{
  "dataset": "synthesised imitations of 52 everyday sounds, one a clip",
  "activation": "relu",
  "fused_qkv": false,
  "conv_stem": true,
  "depths": [3, 6, 3],
  "widths": [80, 160, 320],
  "orthogonalizer": "newton_schulz_5"
}
Rows from block 5 of a small sound classifier, named by matrix and row number. Rows with one number belong to one neuron. Each number is 128 + 24 x the weight over its row's rms, rounded and kept within 0 to 255. All counts start at 0. Numbers have three digits each. After the name is the row's rms in percent of the matrix's.
Before each neuron's rows are labels from the 100 clips, of 14976, where the neuron reaches its highest value: "peak in band" is the frequency band that holds the peak. Only what is clearly more common there than usual is listed. The data: synthesised imitations of 52 everyday sounds, one a clip. In brackets: how many of the 100.
# fc1: MLP up (model.blocks.5.mlp.fc1.weight, 480x160), inputs 0-79
# fc2: MLP down (model.blocks.5.mlp.fc2.weight, 160x480, transposed), outputs 0-79

peak in band: 4000 to 8000 Hz (62)
fc1.304 083:105147121108121131160117136114140107142145151101121117108128131094128131100128115132157125151076067146129124156146106100144142174138136107132125110102109100128131162073123060118145114153079144149124136129100144146135132198149120137079117135
fc2.304 084:161093137132116145094121104170112141136131115118135113126151116108127162168128109131097149154115160111105113124154116112127135139106093102141108129131107116099159075102139091152112104148177162109154134123100141144205117114104123150136154078

peak in band: 1000 to 2000 Hz (36)
fc1.21 087:170128080124130152145117111140160104141152108139070168138124114119163158121109157142132161133153110153118101140136121132119075098142132083118119080147131128174110177131145128109136166116120143161137133139125164118086153132117097104151102112
fc2.21 089:111139147090103167120111092152121115116147137110160117090131146140147085167150111143130130158101173103149134133111108119143152131110154147149156175122131132149117130117168140131148131121152120127104119175147093086118111117131118065152134123

peak in band: 4000 to 8000 Hz (79)
fc1.417 064:148147094130132127125090133151096122140151103114128131112129125149127137145127079107140156118131141103089102129123079115113120106091113142110124127089092159129131166109086154095092158156168152117101149094093151121141103179123151137071170103
fc2.417 064:114119124163145137133138143114091132103135150102131095134155155104119100075137126102090164131099113108163127131111170143128120150171146143154136123131127173124131120143127118143166076089140135145148107092130141120144147103092122131124095136

peak in band: 4000 to 8000 Hz (88)
fc1.228 114:133126129131091142162152140130136137155083149076141125101127064147100103130159106143109132119074146139154105124128139127140142109077132118139111114127134110133107158143112139156098113160172119168122141156126130153135118126145104190053126099
fc2.228 127:105125149065131111123080099107194059096170162115106128132139131072098137135131129150120168124119138126094119112164132096120141148139099141137121080144134147118128144118101132091126149118110132108128142110118139162163150133109194135140111116

peak in band: 0 to 250 Hz (60)
fc1.36 104:135146131147104106112142157116114154133099154125116105142156149136133114117145180122108121133105135136143126123133108149122109134161147182183127108136160169110145107171136132089164166181113086138088097109124094130142148128112138127160119114
fc2.36 090:125162106183101105109092118126137121134150165109114153123100130174078126159144157136112116153131086133122090101116160117093135173132149113125109144126133136098139175128118143123157138122162132130116116124135130090155127154123132134162113151

peak in band: 1000 to 2000 Hz (52)
fc1.322 095:150120086147161110118117113169119134141164167132118129119146131105101083104113131146171123168104138130126130135117126132108123120121136088108147075135085133167112183147133128086102131159121125106128128095113099106105164098092144070122128124
fc2.322 085:082149110124123147127118132122138122137144114138153114104174124117111189155165153115151113176140144086125131129124125130102136168168153122172079090090109130133124106100166103062156131124128092126108097081147139118090127148178137113085107148

peak in band: 2000 to 4000 Hz (73)
fc1.227 115:144119154127101136116130109126154184137118153104128111158108111105138144125128082162112115080131149125120200097093099075115139126137136122114109089144088143148121119096120087144130158126138159125116104117130117150115122147156157142141124159
fc2.227 117:153114146141084134126152146125140145112127144102137100137067128176114129131116151087100151109100140104118155101139165126117171147133153116112111131142151129167132127098097141135114145112138158128118145131066170144182098126120166132155139105

peak in band: 4000 to 8000 Hz (83)
fc1.26 102:155108147121133107159079153111128131137121128117081133158103142113109093132115165115122138136106154141147121116096117121121117094157141091118140102119097092146132145143116107110143119127129146134166111116150160176118142150138089071128140156
fc2.26 098:127097134129169110131118119120115111144130142170128108161115094128182120174112099092146100127133126107144121127095105121150124154140130107094129133086115111090109064146126118175107169109114129154158099132085147131122116144157140121125123145

peak in band: 500 to 1000 Hz (39)
fc1.193 103:151087139153156133099133100122155113115123097159167155175098133103148097098111128139064126153144088134106117127158126122112164105154141145153143150126189134147127159142119107154141138136141111105120135113102093128142149170131129119090115170
fc2.193 097:126115125182154160099171115158085105142101121134129146137159138132108156070132129151119164157162141170171149119165126170127095136107123112140140176149092140100095128107113109132162134118082122151100140118124152114149113085098115131107123105

peak in band: 0 to 250 Hz (35)
fc1.179 094:115141113111122109102163132152146150156099129108128134156139136126144186132106171177106121141112117135118162159133146145135130103096123114200138113116101074111089124070139118103132112156103128134115110144138124126139138144109144164139101151
fc2.179 094:110139117109106163136111111132108105091132096111135149200092153077125112117149116135136088136107086136123115111137108159136145111131140149129134093134133154103108178128097177161154161172112127127127128141101184114130134075111156122117134149

peak in band: 2000 to 4000 Hz (58); 500 to 1000 Hz (31)
fc1.318 102:124142141127101111145160171079115084093128144123164134121162151129118122107099104131120117134159146123103086127127140150119135131109167145153132134099124124195108095151101123098131100131095125140114149121115131128155092147132143131119168156
fc2.318 103:187141126116132143090115081116114080106130107139127189100127129117123147147098132109102160076140116113136132157145125112167148137128103125072124131105113140127135124176123159117157082101108103137134141110087146167084168142137143136116097158

peak in band: 250 to 500 Hz (42)
fc1.308 096:116143072143161076161177096122136165157096150151129160143132144157120130107152152175129124104130127141122111128158112125117140147084142119150101109123125100116094146119171108138131090141160129108138145117109131128128116185100119106149155164
fc2.308 102:107138142127128122129146127159098102146187096124135145103171115104128100137125088138171108137135143128126087129076141127084121168142149171101111098120144127134113108121153129137134068132164144134149138154172147101175145142102129149108143113

peak in band: 1000 to 2000 Hz (48)
fc1.124 102:130135127103123098099136121112130085139135133064099123109129119119143105113147176113139103128122087140121162078140096149143143147088135137144157075150091166144151157139108134095128134104135129111135139154183101122125148090132075156119126101
fc2.124 100:097095141125106133125105125107129125125097131083130107115136104109137139123114109163150092140137134151136129095106103123182128106111157149123125103131132144136089158133081157063127113142150137144124139144144140148168100139135109147128129121

peak in band: 0 to 250 Hz (79)
fc1.257 067:145128137157128136140131106072114120112151118107095154147065129115100137152054129100106086085109156146144107110114095105143121136121129127161144118135171101128083121128150118149081143091141137104154135161127144119133100187100117100146161158
fc2.257 071:115104119120139105112101153148155166120092149141109147113160091107119112106166117123128148111118112113118128115109148137101114120129090105089128134123123154142134114151150143115126078095165111141124158114117117094150097154161159104123072156

peak in band: 1000 to 2000 Hz (34)
fc1.132 072:140109119119121139134118135145129130130163157068165118193130143118095084112152116122150133096133126131136141137121135126097099105145167103157117130140080139137152126121139113105107157143105141137133111113127103087100131182149102121112146156
fc2.132 068:126136155143136153124176130091158128166130102083171152144088172176141172115139148114160134125098136120127107111137139167072106117132107142114148127116124135105083140126115121119131133097120132116114137123124145149127110095096121088121140110

peak in band: 1000 to 2000 Hz (36)
fc1.237 062:111170086123118123098128187126118102130094152117147143091149158128082144157167140128106097125109119151142079119110100144180121135113143095096127130129132190193163092111118162117148135133172132126149089105153138127102124109102131127176108136
fc2.237 057:146170155155176090147113125147133151146156168122100121117088082130112122132081132144133134095128101131125116169133165103112132160152080165113165154157097119144157140136149111126108152152132092150147083132093105125164090073134152157141136120

peak in band: 250 to 500 Hz (35)
fc1.16 095:056110107128147163111100127137118066110119149139133117144130146155138157160140133138131118129127090119116144091161109117168089160103163088173147145087098139121118166161143118086126138111078121102114159105104106133146153094111157169139109131
fc2.16 096:087134149086131157159126116158119147100116108088088113122102114148128127107124149101124115093119132151127082113098141089118131135143127121138116122143094137149091128107194108158145102151124127148129103130128093126112114169135136083137143141

peak in band: 500 to 1000 Hz (52)
fc1.186 105:129109114123101115118160099159125130126139113161129155144106130115116131141099139145074137139148138132156121100132117117117100127191137095128177132109145129123136136147139132118143143144123144171098173138126131124105116146123133098130065134
fc2.186 102:116125148093133144062129085119127165122139148127119152119135164107132118074108147137149171140156114123124120108107114137154182132108157127159146113136074114136114118089132129113091144120108151176146140134130110091163130102117132111143109167

peak in band: 0 to 250 Hz (100)
fc1.329 123:140103131187110145104149128182105109125153158147114148128143114136150155119119104128113108103110112131100157153141098147092154122126115180099137124133117073152144139092118132173066093118097146082150124133110159122121132174133126129155107144
fc2.329 136:174140165151123125159127125116094155129145155136141143149161112098136152138164065071115118087112112085146175147070141150107100128090092127135123141142152123138164138120114127125123099126082113094107120140085156095112101110129162099141140115

peak in band: 4000 to 8000 Hz (54)
fc1.272 100:110152164128105103137142149112131126130145111111119105135130100106096142123158084122107116130115112126097123145135108157150101138138128110123119122102131107123129112141101148102113139180082140119134146084155102137093155152146091122136089116
fc2.272 089:111119107120094104133137139089110121141104106168116117110120135072190120153124153103144138106106120131094124120122149092110116149103119131136121125124135117166100105130148118132153134159095144130147120142187091108113148120139076172133144115

peak in band: 4000 to 8000 Hz (83)
fc1.348 095:138130141135118107108093130102116135153104130126110110160099168122143154142136133093129142135065119110090094106176155152106119124132152146192153145112142115108084138096145104147106138156120161131084107109130155143136166195099109137119101111
fc2.348 101:117203084153106158167118154141106134154151105137139143108146122114131100120094152106142105158091124085117121118120130144101113099140155091159163123142123133136109137156076146141108170128142077116112140131115126119122115123146121154114116118

peak in band: 0 to 250 Hz (72)
fc1.349 093:122122090152110109088164095132129128118139134163104150142124142111139161135165115136135076127108136086148086112148168151103136125157130095136127117114113172107154120157095104125099147157153123131114098129162117107153143080119076146183128098
fc2.349 092:124120128155120141119094107181105117102116128141174136159114092137077113121083137119123159170134154126143138132130129111146123104166129157137115104158127143108140136110115124134081130132114104116129108123127094154138084134083187129085148106

peak in band: 0 to 250 Hz (57)
fc1.162 095:153161108175125132106106112148129114136121086131125114106111132133131131133102151140147227129124105154137156122132118099101126106156166103157113141086166149168091122108146137125120143109115151111110146130168133076085160125113127153149141166
fc2.162 099:103167137142129096122127163090114122119119114105084092151105142117145133160142152152094129132135111166141141134109115089115135125131106151081142115130138128083167125200122092091158113162129122141129132116163121121146087121169098150153159134

peak in band: 1000 to 2000 Hz (30)
fc1.50 073:151145096137097143113152131139133120136124102164140151157135135163096178104087134126124135144145112105110132112128159128126153149086131108087136109147104121135155085115186138106118159107126098117154160146139095097105153125116114123108108167
fc2.50 058:121190127126139087132138152119128122141185141133142102116166071128147110106072095138135128117100134120159081145122101139124103070129124106155110201136146140122139148140116070149150083171107128112153131103150106146174108112112121125165123102

peak in band: 0 to 250 Hz (30)
fc1.224 102:101169117155130107114105120149103084141106075109114148115112169139153135119145114112087113084131144096139107102069178119112116097116147146093121136140182122172125122150143074113136109095125119144117162176129131116119173103120131142115124131
fc2.224 100:132131139143127122120146091163114128102106125111096117127145120080093145106101127118118122130145180177105133167149112112121098152136147090111191115131106126144104133131082105150169086065105158123108076131116121129155104155149120123147133153

peak in band: 1000 to 2000 Hz (33)
fc1.426 057:125129087169102108105175153090116101144125104137153109100119114159140097140160121082116159158160138114124112099144138168155146090136151104161083135144132143146138120105098120095141114122173110155141096127099163152122159097186114124140110132
fc2.426 061:162101154128138157143102091098126159124167190120119153153126132107145133132118130129154143096074126087141137140140127120159123122106134124151166069120140123097112151135135141120115135176063121140128110090144102107084102169130118137150116177

peak in band: 500 to 1000 Hz (38)
fc1.81 104:127136131131101117075111163135148096148119136076111102124115136142114151107136132116142099166139147166148176113144101125126149120172112113121132164095131092123123147107142118149132127177105139069122167164104132170117155123120118151142155149
fc2.81 103:101082143126173149140120160123142136098109111105104138121139151120152094161106148147099171148135190158123160167127175116112132094176092119133167092122117135121168141091101145134129134135173169125143091127110142126138144116124132174162150065

peak in band: 0 to 250 Hz (50); 250 to 500 Hz (30)
fc1.375 080:134087152093138105133111149141129096094129091139103105146156109070127163128119079136148139147145074115177085103140107124132131120200155138128084088153126125165132132151129154083149156132124139104123158110142113076172132118105147121140155148
fc2.375 078:125126126162085067131169117120150125179146166137123123113146140168141114113116132132116089132157165152152108148156105133120108198072127086134160149125170137102095147100116134152132158146132069132132079159112089121117168091119131104134126129

peak in band: 500 to 1000 Hz (58)
fc1.366 074:136150138116135163133116147107147146162117139132131100124141138133080132113081128134121108131105178098129146119112112135115143141157115156099139113145121066149106142112081109118144154159132123111150083093157151151145144145115096110150163138
fc2.366 081:125162135113151107121143095119112121107096141126092092109135067140136134134145147104134151121130122133143163141091140123097090174153161100124088150117161154143150136158115068092089098125152094146130136106117140152152100081145147084148147106

peak in band: 1000 to 2000 Hz (45)
fc1.260 135:136165078118113129085129120166129137140120105086134123128136163113134183141115118110141180157142164118094168144163141110093119108158093157143142109128146160097139113139145079143128130113107107121107133148087110140119129082112097165174138153
fc2.260 130:133117147125147106122113137144109147129132144115087150115143081147145122114136088141137112123142176137113124117155139145117120144130163105156164187137149075147129164114096107161185146156160151099138082127073093173081113128164122120104134077

peak in band: 0 to 250 Hz (60)
fc1.145 119:126131103171143182100105129142151102153125139160146121088133149162095150111152128128122144126165070142137100128119127106132164136096097124161136122120100130159149099143124136115131097157142142118093151145140119113145156193120154088129144118
fc2.145 129:164165171122124087092123076124112124103104133147131134161135127168089165110131075132135144106123160154132117146141153153116121127136140124128194112120146120137136087156118093111130190107165168109123135130124164146135078119119126116118102139

peak in band: 0 to 250 Hz (100)
fc1.203 098:140102129145107109114127108097105120159111133126105109135138139126143120177162100121145123110112110119152141135107167120135121148148122129120168128110118105093135137101133133151101122105101126110141161121082124144106132161167084098195130159
fc2.203 111:175149151164125114156168120131139098146089093119096163134122122120106166151171124114172106137127145095119102144164129134101120144098135127119104095124121134132149073096118126103087144109156095135103135141147093132125102178149144111133089112

peak in band: 500 to 1000 Hz (31)
fc1.328 131:150122107154104091115103169123115144133128133103096106166175153104141137130135104113131188147138143168155155120119127111141153155167138134128141124094137114142087136152121127103118156120106138121098145136140072079124151102158084110138110159
fc2.328 125:111152169126112121126134148159134109095093128139145140134106139117128147117116138200127139134147153129122159118140138102137175069155137136133118103136199136103143172141151121118160130150150101100131055201140115182135078109136119124143096130

peak in band: 4000 to 8000 Hz (72)
fc1.141 113:137131125076111107136123120102150125117114151116130137128121126143094147135131141100095125104135142126152141094118124119084165123107121130122107143110133111139097155143120105185086134160110121121119126157145057115116136173169104119109120137
fc2.141 111:145138114111122150151115108135155139067124158100118128074115142117110126111169130166113152127120146135120128098143148123095120119126133167146104112158114095107121161106156094115141143122149183081155176122117159143164146104126187149130106052

peak in band: 2000 to 4000 Hz (53)
fc1.416 087:134166141129138111157111146098118167109141140164089099126122113163154174145119090090098119143186161099127106087111124127143134107133105122124106119146158090137149088119139158100098129073124074147125092152144082123120132137143096160128147141
fc2.416 087:112118136157093149140175107124136116109130114092116155088117142117091091143141174111117137101106129101161159119073139141134136164134110118134093157146103108085138100176143109150125103100134108137139111126101086160161138103116172135155170087

peak in band: 4000 to 8000 Hz (65)
fc1.64 089:120103108131140111153126113134160170110121129155147122130167141147133112112107148112112147128147142144144133145083145085124114132137143123125109111126106130180156133156125142122125101138112099137105067177125128117114136129134181124147140112
fc2.64 087:126166179113120141142108110126135124124181130119142149087123153134083157156142143065180145116155116117126164102134123129106150134125117121134108136160144096135160097131112115124130122095101135118175110078090078161167135114106176173111173076

peak in band: 2000 to 4000 Hz (50)
fc1.34 107:111094110116121092120152179126105124130099179116141119145154116153147108137128145105112096141125176104154164100150122132114127081118137086151117109120098138127088111076110078104156109132175165145131090104129118161155128106156176113147132171
fc2.34 112:083104093133104125146116159143130141156136142094103119076104149086166127137166122115121120130127101142113121146104138119116139112143116165107126118129152134170121150111152087139118156144134157153153118126113116109106146145088178110109165096

peak in band: 500 to 1000 Hz (45)
fc1.168 116:117109138141176109118113118127162102133151102154101116155134156122120128116102168121123163090145101109078129113096140164167128115134138157113131126158105104118159145110096148134107110136105156148123161111127136149124114128117114103128097124
fc2.168 120:147153109139132127129095115149162106078108120143124124098122138156135143147166149153111137137111152145138141103141123135150152117088116128118100164160131095134159113169102106116141132103115138104119172155076140182140150104124164114120143095

peak in band: 500 to 1000 Hz (39)
fc1.326 131:119119129143160101118158152146095158128121117108153126110159136152151083100157104105132134129134099112164108140098138079148131128125125126153116147110149144174113135123110114075116134096104122165092185120160112114115135107099129172139132200
fc2.326 143:132112156165125121080122082095169121129138129142124141118102126135160168122128089181136150146147160121141138144150074081122119115164142118143134126109102121129117120141118157118141128167102127126125106184189105097128111115118123142135075176

peak in band: 4000 to 8000 Hz (70)
fc1.451 106:159132115109150172151159142139132108146183093139148153112075109151142151147147170132167118110147134057150106140142101128143136112127098126132124125128137113083145133137134084152106135152119119119126126136107109122114168122110109135129145120
fc2.451 099:128136135090120119105186128109118132119130071149123088155144122106119120151152075118127124153183127105136084129086141145104131143126147127119130105152132132104119141147126158149145076171159154160118139057146121152084117102113149127136146108

peak in band: 500 to 1000 Hz (32)
fc1.376 113:139105125119136111141144148141123115143170146165147124159123090129111153113129158126139126208145150114122111128103128074142124126155099120109139121102102134108091145143119122060112160089088108152146126099137123102120108126121122123181141137
fc2.376 108:092126094129131157143126120129140096143107101132139120155106156139136105097173099153174112074135120164119108116139131159116153179138120110115148130132163098078130128137170117105087114122118111132117155136172115125143118149144118136181135127

peak in band: 500 to 1000 Hz (78)
fc1.79 124:129147152106118093104125126112125172111124142102140094151164141084116131145115106104129155155160106102143130117118106141202156137113138129165103122111070149146124093162151138126130138135153143163150151086153129118120125139167083136085121155
fc2.79 133:136129125060082135086146170120084150138154140119115122109141147140141138111119106133105108190134122096157114137116135138163119159130161144137154090103126148152113091096130128120128110120125156122127131094165108157131095115097134155149136156

peak in band: 0 to 250 Hz (64)
fc1.38 103:114135159134128131117106088076110112116148104139128152096121136137109136144184122115088086111117156161132128123131103125150166132126150132133134111119127121140127168092148113114135099077078100124141150096133125109148177167091143194149130156
fc2.38 106:163094114136114128120140121186124179161120099137099212097142160109125136113099126084107165126105131138132135098119143141117134149172145102134135120178158124141127100139151107148115100132157125129130097150096159150179116139128152115120160114

peak in band: 4000 to 8000 Hz (73)
fc1.474 074:133140124159113107134134116101111135106127171136111105133149116153147141076131130127108139115094180136147131130174080143091155076103173097150093124127090116122154141150094153099163116116157116110125107120155103148155103134097131122095141177
fc2.474 075:151150141133096183170095120133113175107151135119139108139152133139167089140112176142141118104112131106110160151131119119156117143109180124113133141161115092109114143086152088139100119127112151112149075144128134117128154120157164137145101107

peak in band: 500 to 1000 Hz (44)
fc1.174 086:139124158178141090133136141071151110163101130113105110111112122096122086098135167146162131076119095139117135082118099130114110145127168106123110130133118127106150160129156121123094148141140157153154155169133074144162176138138105091131121109
fc2.174 083:161146135114129159163121163181142180171146091110097123121151132094128114135168086121094120117089147109128113149110103143100145119125135132143134145130137138119117137107121120124115145133151116122154113099128142166126137097162065154123148170

peak in band: 250 to 500 Hz (47)
fc1.476 093:138130107136141117115134163081152160125101126178143139161078103132100146156107119093126115168108116136109130107150138149122123143180139127129145142126126123099140107114074113109135103139110114111146132101139162153097127130187099095146111133
fc2.476 091:106105117097130107125166141125108137135190153107120085141142092170119162111088169132140161138103128149114150127112157160139165167146163116104079138131144117144161166104113158103063120119127161090130137130102176118127155143124114138126146132

peak in band: 500 to 1000 Hz (34)
fc1.206 088:154093154147124142097074118114146125154136108102115101140090127154083093116124153120161122124099132134147146131133126108145076158129132120117111113118146104125092161109096147183143142112162116118106162103126104089108180150147106127161165142
fc2.206 086:104148129096171087106140122092179154118102145089153085092130112109141157079112134191134145125159104133196130147161156171140137142103123124126140132161143118161105133139118151111091098092119109073114142188134141153138126123119122133160099153

peak in band: 500 to 1000 Hz (31)
fc1.207 125:123130136109103126157137133161148123109134184095141097089160135166110137128134132128114152148126155131119107115117098133140151137161134116171140122117120084144111138120156131127091140129111134118132154162115098089124165141126111142114111132
fc2.207 123:134155096139164147104134124125170105111168116115117147144132120140111096112136118148134114106117136207097100102130135122112135144093109157165108152173111108149117122130156110146096129141162103157152099131112128119136104114123117144092134142

peak in band: 2000 to 4000 Hz (51)
fc1.270 066:127129114076113119158083106105105112144152145123174130154206140126095177135126135152163159078129113122123117122150124139107103137172145151170124145134106108119130122120122140079115155151134123116121119066138156130105124144130088127126113103
fc2.270 054:158121130137176062127137124165113112156150163131178118083099143156133123147106132109117115144149157114118132131131130125079125136097141125104110149141097131148114186089107111121106117133109090117115114158146054131142134090131140144147110142

peak in band: 500 to 1000 Hz (94)
fc1.102 098:127142134125117141140084119119102143143171089117098138160128171077111108134120161162146149119129089136093115098116122137066121144158124124150093124102135132121151139133156136116154166153156119101109104120128082118155108136137134140160111104
fc2.102 100:095169123112135117139137104123087129169137162132132110127073153131126109121146110110157104169106148155143131127135104143114154133144145116092141167185106154135130142145139142117126122139083098144138147134098060117116168101094105123158111128

peak in band: 4000 to 8000 Hz (63)
fc1.66 085:098090111154147136091109138096189096143120129126124095122128148096123123119137103070129105138114179148116146153090126152112142131167136119156141158115103118169137160129162128118174080097101153130143116128124105114145145135141104176100131135
fc2.66 077:177104135123152114123132152141114163096152117124149133144101121161098087186109131136130177091171123123152100085149099116113087125135125139084122158111118118112106132093152130132088207147134118153143152133109125126119108078107145104160121099

peak in band: 4000 to 8000 Hz (82)
fc1.41 102:166165096147093139104156147126181103145140154107142168133131134150124147142097113170116101127121126136120125098141114115085114105110145139069104092092087155125045146167150119098122174117143126150125128126131096146135126141162131124154129145
fc2.41 099:085134136140129108115104131115098150165113078097161097121153123138136124106175115135134155114122099119150121122130129143090137190116140133165158105115122131133132091143105109181150128112137168088141132126136143096135098143106165154111099152

peak in band: 4000 to 8000 Hz (74)
fc1.153 086:178132115125104080156121090117141156131161108131139116111111148123113133127185121124076120125092130108105087158118128125111135128143111112164119114102171114124084096165158122162091110140117129177125098173116120118139136095160128114079122133
fc2.153 083:128122156124160142131131147111117117138134136109127150085135134134115134100138125110157160135180152140195176136111131163113131146075085103153126149114114134099142102152097142089113124079136145054117129078111158116130141188094122116163127121

peak in band: 1000 to 2000 Hz (42); 500 to 1000 Hz (30)
fc1.431 113:156112125141140127098143172101120111119098116174100123132161128118161137152109160149111132168093116103123092132176165117095120098093120120109140156168119078112168133069138131158122121172117104161143136132143103122132094140141110151107106121
fc2.431 101:144135132087130146158118162115066140115138122118130072163121104160149142182152138129129166122111162123140132095154154108183143116102119133152113125153100102141138124169125120162152126124090113124121169151145120104156137079137124104146086169

peak in band: 0 to 250 Hz (52)
fc1.11 084:111077123135148161177136125145080146131144131084120119145144108128157167088109127113135117150106103102127106126128135135150089149093127082132080139125164136140128114168104083091153144125146146147121120146094119142125126146106108124145112132
fc2.11 080:114166118135135087147138118091133127091084125136067113106111108131134117167127140128111135114138133119073080135103095112147136149107164136121130137095119182086187161129127151134083108145129092107144121166147116129141139123130133152142122118

peak in band: 0 to 250 Hz (100)
fc1.438 096:097130134145109173147120119140130154152131119124095121129172114143117166095124132156108107156118091097132143165105118098159092143130130154128131104133129144078115089117130150133058122163142155113113154128158137114141126134126109128190094115
fc2.438 096:156150128142128093155146141097166123133131149148117143111114164121126099167093098108123108078126121106092141165136142124136108158110124166137129157147068084180124137123123128157135106151132139110152100100156127101120131097130137158150140170

peak in band: 2000 to 4000 Hz (66)
fc1.305 070:137112106148128153135143103097135112109129136104140143148133155089088095108095168155090101117148104190116140141105093165140156151106113162145116118153115155148199138093094109110128144112158116120141117128174105123140099119151119106121127103
fc2.305 074:109148131133121128131132185153121153146094149102134154129133103164120105150147128114117100096089118131126118109091154144156152147142153106127082124160122084118095180161116103120156130152114110122138111145119143132142163122129089139100139155

peak in band: 500 to 1000 Hz (36)
fc1.331 117:099152066131170162133125131126140124136082133140134105103159072137146110138192147116134098103144140126148088131137123141130105109081115164127098127132125163132119126120139132140104150103141135146132106121110147153156150145111141115141130131
fc2.331 121:131143175109135096107107140137160127166157179136110120142131123122109107166123171130141124160123082104134119114137160134134144099107080151090127155103107155115148102117134145107146122145117165114160132124148087132154090130123159104182137089

peak in band: 0 to 250 Hz (57)
fc1.245 036:134176139170152170154088131124147109143154154101101139103172110121111110088132148109157135166140122121112122112135131150149148114133127118154148099145119120129120157194095099150117111122135112109141120102116151146157120101060113158140179137
fc2.245 034:150139114152126113121144152142120132095142130101116161114094119119145160129179111065099151080084145181145132147137103126094154115158093117113113146051151150165133124119202140137153129119119134100103123105113110114103095120176129107111146100

peak in band: 4000 to 8000 Hz (55)
fc1.312 117:128099126111129118125131161176146139125112145122127122108113103095127156117130161108120121147112159162108121169128138137144092165094147109160092121099168087132109071091118078127091105114171148124147150105158121140130169143123109115118148107
fc2.312 127:162099152143132124118101114136087157134116150126165127114109146146160133117173148103121167136147162126135136135103139098153122152109129118162120124134130144120150083121165112147151110075132110088117149130123125125178105131115145108097150085

peak in band: 0 to 250 Hz (52)
fc1.92 097:169108110163118131149108117101106178114138117132087122116148120117141114166125103113113135149104099137138109122131112129069164131124183141070137117131143120123124086153110145158113157085112099129162094146157115109139189138085105151138149151
fc2.92 099:131146154117114095126133114156092148156127086119134146134116130117124096138128157114137129128124120152133115163120153114130109118141100114158080119068116125165133096136116201105102118094109122112139101150127117117135096188127154134106175150

peak in band: 0 to 250 Hz (42)
fc1.252 110:108126096189124184120128116118133134150115124124116155163116092143151171135106100108142130162112124141118145092144139120123099149094110109126110159095137150133173095134110140153137149148146136127111082118147141131149117179141107115106130105
fc2.252 108:157104163106154126098137105123118132116141161105141125145134177110084109112105149123124098098163096096094115107110146135084124143159101151133131110144132106163165134151126122087115105166144099123107141105104121099165131109119131125125125138

peak in band: 500 to 1000 Hz (34)
fc1.236 121:091125136150121155118130153099156092109141128139107093151153137160103146145125148177141177088107148133086159106089126128130186106139129124157119158170103129128125142157121112103135129124140130079113112125090139177129130144129107089140120129
fc2.236 122:159138101097150080135125116148124069123132117129148101100074143124168134138156103082116128153147140088147152138147151106139132111112176133118139116085148155142164121103126080174160101129118117126148122135131121162111131136124140128132186118

peak in band: 2000 to 4000 Hz (58)
fc1.165 113:115166081119114170091139119152152107104129138120122100146094137097125131129090159132157132099135187140109156096138133095113123149146127137131141131144103132132115154172142104153134133125143133073127121141081125172099107149161120158134082084
fc2.165 114:155141112125132088143116142125119150149106117085158101118117146136164128154167119180107187105165117086123112136112086114117106108123165116135167157115109166135099098104087170172082128134085100119110126139120135117200142118113157091124123154

peak in band: 1000 to 2000 Hz (78)
fc1.100 097:112124104130117113164103124116099145104127128102136146120167145133140110148201120106137122120141105155090136140160121144137148151127125152108113119151139150169098151143116137164104137135150160140119135114126112138124143100151121137089143092
fc2.100 095:136091134076126146149142104114127099116140123083122143094128121117113191080178150121100119098144130131152120137124156151134110139083128132128105136171154136109076170143102074077118150077157138134093123149134138154144102112139092126122122139

peak in band: 500 to 1000 Hz (37)
fc1.112 104:109103118158143136110113166126097142130126113132160065128128159125151123167118136152140212102078089147101133150091103078154132122118131131126158133086120165119149140145142144125139145144131121113117126155108113144118099144141097121133107138
fc2.112 103:112125136149116170143123130125114121138147112133143134153134123133127135121136122102136068162138125115082122107138142108148129064109170122110164130134115119141149133172116129126090139146126136126122108131136135123089127136174117145097109166